config = dict(
    arch='unet',
    model='image flow-matching model',
    dataset='rendered dice on a table',
    train_examples=36250,
    image_size=32,
    horizontal_flip=True,
    conditioning='none',
    objective='flow_matching',
    cond_dim=192,
    logit_normal_time=False,
    norm='groupnorm',
    hidden_act='silu',
    weight_standardization=False,
    widths=[64, 128, 128, 128],
    blocks_per_level=2,
    scale_shift_norm=False,
    attention=True,
    upsampling='transposed_conv',
    init='lecun_normal',
    residual_init='zero_last',
    optimizer='soap',
    beta2=0.99,
    learning_rate=0.0035,
    beta1=0.95,
    shampoo_beta=0.99,
    eps=1e-08,
    precondition_frequency=25,
    max_precond_dim=1024,
    merge_dims=False,
    one_sided=False,
    adamw_lr_other_params=0.0021,
    max_grad_norm=1.0,
    max_steps=10400,
    batch_size=384,
    epochs=110.2,
    lr_schedule='linear',
    final_lr_fraction=0.1,
    warmup_steps=520,
    weight_decay=0.2,
    adamw_weight_decay_other_params=0.01,
)
Rows from block 13 of a small image flow-matching model, named by matrix and row number. Each number is 128 + 24 x the weight over its row's rms, rounded and kept within 0 to 255. All counts start at 0. Numbers have three digits each.
Before each channel's rows are labels from the 100 images, of 14848 (inputs lightly noised), where the channel reaches its highest value: "place" is the part of the image that holds the peak. Only what is clearly more common there than usual is listed. The data: rendered dice on a table.
# convs0: first 3x3 conv (model.decb.1.0.convs.0.weight, 128x256x3x3, each kernel summed), inputs 129-171

place: centre
convs0.110:138110173125120090121119174145153161144122124118134136117117107132134130138094131129072077126138134137142128112152131131090146102

place: top right
convs0.113:111133123126115119112114126104130081130117124151112147144132085118131143159122117124128113128143143125121158106123115105128128129

place: bottom centre; middle left
convs0.127:132105168095122118159107130156128155123135140119107120119133134161108122147114155128107125161074107147119142123123167137132149130

place: top left
convs0.11:136178115105139108091159132148074120106111129138126134087147122120156150154158150122135142144123120110112117113103143108105136115

place: bottom centre
convs0.51:076127137159102163137153149164151108175107127120129142155127087123135139107154108169146122146160116152116126085116154146092110069

place: bottom right
convs0.109:117084115083101132111122096106122081115115137124137109146095089132126115104122133131086105103155124112119131105161125119139118117

place: centre
convs0.56:152130125147106134100132110153115136138135130131122139121141075113122166150146130121143130125146123112151131118142113130165110119

place: middle left; top left
convs0.123:127142055125117139142065133115167137128160104145141130110098135132147124127190122144130111170148114090073120100136092174111113184

place: middle left; bottom left
convs0.7:165161129101147123129112128143181098144148131158145131145151120137153132127133144123108136136156120133097145079109117158105127143

place: bottom centre
convs0.85:135117123134149123205119128131141148103144154122131179106122115139126098107152128123135141102160113104120122156163130122183112065

place: middle right
convs0.88:099112116127132114134150113137107148140135114136151114129114143088117134181125151135120126122119116180162133124119123137106137094

place: centre
convs0.18:119165126109124113110135151111142165148155140124133106136156141106139146155149122152129131169158123135171093108113114128104141103

place: top centre; middle left
convs0.87:138145108088105134127124115150126154126099154146141125135133122154111101144141102129134131169155124138090130120105132121107132137

place: middle left
convs0.19:132131086135125178148131121125104171115156143120163117132152134125143114120139141154136110105120129136085147136138094123128132117

place: top centre
convs0.4:130109139113073160116138113130105184163137121135116105247142101111125160125156157107129128128124087128116121128103137115207092173

place: bottom centre
convs0.10:116106107130115114107145161172120129113129141145132124145119098145103133154122194111125129139137134155134093169143158144107115096

place: bottom centre
convs0.126:166112149147109119155125135108148118111152113127147130170097121149147129139106152094127124093096129155122123123150153117150144123

place: centre
convs0.9:152152140123140136165107138123143197149128127137142141131171152109110135153165122173169170133130092111106127117131148133144049116

place: bottom centre
convs0.53:122127115134103131116131135122150145160123110114126124167117141114114125137104107138132106133137106118136119176102114147050100087

place: centre
convs0.73:141149114113128134112098115128116111102157135139151129140147059109142140168138125109111111133129104102112120100148124133127111109

place: centre
convs0.80:113119133134111142142154134147142100136121125108128124129130146089108139111142114122127123129115142133117137131120129152118114162

place: top centre
convs0.107:105100113108142134151122096100124151116124105092114117144093152152129135128131129123109113118134109120135142105159156146120099136

place: bottom centre
convs0.31:115111088146108114128145103108117119135132078142150109098137139026151089145118160132131154145134098074075142128112113115124130140

place: centre
convs0.98:101140117107124138108094138119120122118113094126105088107144112074126147118101158123121105152124103083130089119143102099113145115

place: middle right; bottom centre
convs0.115:121155107122143101123166112141161126133159128112133149111092101139142118132111119157137138130141151110126156093114119127121149139

place: bottom centre
convs0.29:117120111131122148123095126145140130142141109128152140124148146120141135127129133148142121148151138119130120110120150127145131187

place: bottom centre
convs0.117:124125131110118144120186124092136115138121088112105112106111135122167122149114146134130124119126122146124118107118125142129131130

place: top centre; middle right
convs0.1:145148167092129152108113153083129122104132070158115123094094133169143156156123097115099137144150131099109110143125097127124133128

place: top right
convs0.97:092111123109124119167128087112143146127105122096129126132098089109137136129123108137108113118153112120139143117143119130133124131

place: middle right
convs0.92:141101143134142093116150117149146116111145142141146134125124135117105151111130167124110142113103123108143146129116113139087102134

place: middle left; middle right
convs0.23:165132086127117085120106141156094116116127137133144120131139143083115110169092172148144124152138144135107121100112104119085099161

place: bottom centre; middle right
convs0.2:097147136112134097112162127139117106102138129144153131140149105153137122127112040116146132163183143174110109155119121100156155094

place: bottom centre
convs0.26:118128144102115113119087139141126129124138134152113126155106124141141122121126131118129130114129109145126101125129122097120123127

place: centre
convs0.108:117119135093139112142110113123116133125114123146124118126137089152133121121121109142118122128129138124149138130117120166120115114

place: middle right
convs0.120:170148121135129123130108129114127149128109126127104131127117134120123142121114118122127118103134146000097120121133116135139120128

place: top right
convs0.52:152096139131132116136124117131113134134107099121136106122129121149135144128156130133144130138138135157143106093102124138038122119

place: bottom centre
convs0.36:126123119075115113126057150102132163140132145132137143125150141177130116134112115136121127137112116093093120123137123114103122140

place: top centre
convs0.40:137130154152142129176118092160116155127117111151142135106106131126132139124147144144150106116136117112141110128123080128142161106

place: middle left
convs0.15:136115133087170100124141118118158133130101122128129082119122180143107129125127123122118126125093116140140098151118107120109137126

place: centre
convs0.116:131128115098132136124119139132106140125123140122123133139122086105127120120128128131130112128108112102125146099146101132143117139

place: bottom centre
convs0.63:111123146119154122134125099108119129122156153142125099124118102140105139167138123143100126142107112128117145139170174168197145147

place: bottom centre
convs0.105:159145141129128144117131133122161164130131104116123112101083127151084132151149025131116120142214144119121122097132135119127116230

place: bottom left
convs0.3:148127132132131127049162095139116108079143115153136115118129144135140148130119130093143140141144147139107128123131131132118121122

place: bottom centre
convs0.84:142176079144139142129149133147117129101116149148152139135133102100146153103151125125140128162145129074112111118106093139112128120

place: middle left
convs0.119:129117119099123116133146080109124103136122163137125109128145081145119132123106103120139132144152125133114090118144148170139118112

place: top centre; middle right
convs0.17:142133115076121150139136124120138147102138158114140131117109146089113078113111136129131137134154116116148126124146130113147094157

place: bottom centre
convs0.124:126123130100113119140076128109133087145150124139108135140129126178126152132087138141148128152150130090144104111121091116076145112

place: bottom centre
convs0.35:154100141076114119140085118158129146127104153124120143113123127060120135135132148152103136135127144031096158119120105112129133138

place: middle left
convs0.96:107106147115138091145105135089148074187098110108121089110143096143117136116119093127100130115130155119156117132130139126142114132

place: bottom centre
convs0.47:147137127120133109107137148142125119140136109126164130147114125128168130150122163139147119129147119147120099090128125155136128114

place: middle left; bottom left
convs0.32:143110141129115141113134141112111127140131125113140133120127099141125133146104102133118140144134143153123121132149141149084101141

place: middle right; top centre
convs0.58:142141116121146084120144106104193179159148133122128129143117142163107149122100155162122129143148144174107122064124107117125139158

place: top centre
convs0.48:129111139139116116123134136141142101133136138109129130108134136131138132112120112128132129102127127131118111118127126141106129108

place: bottom centre
convs0.13:123110107055121114122126139124120143106114110139111123112121136065131147169116106129110133104145128117153118128129123115137138140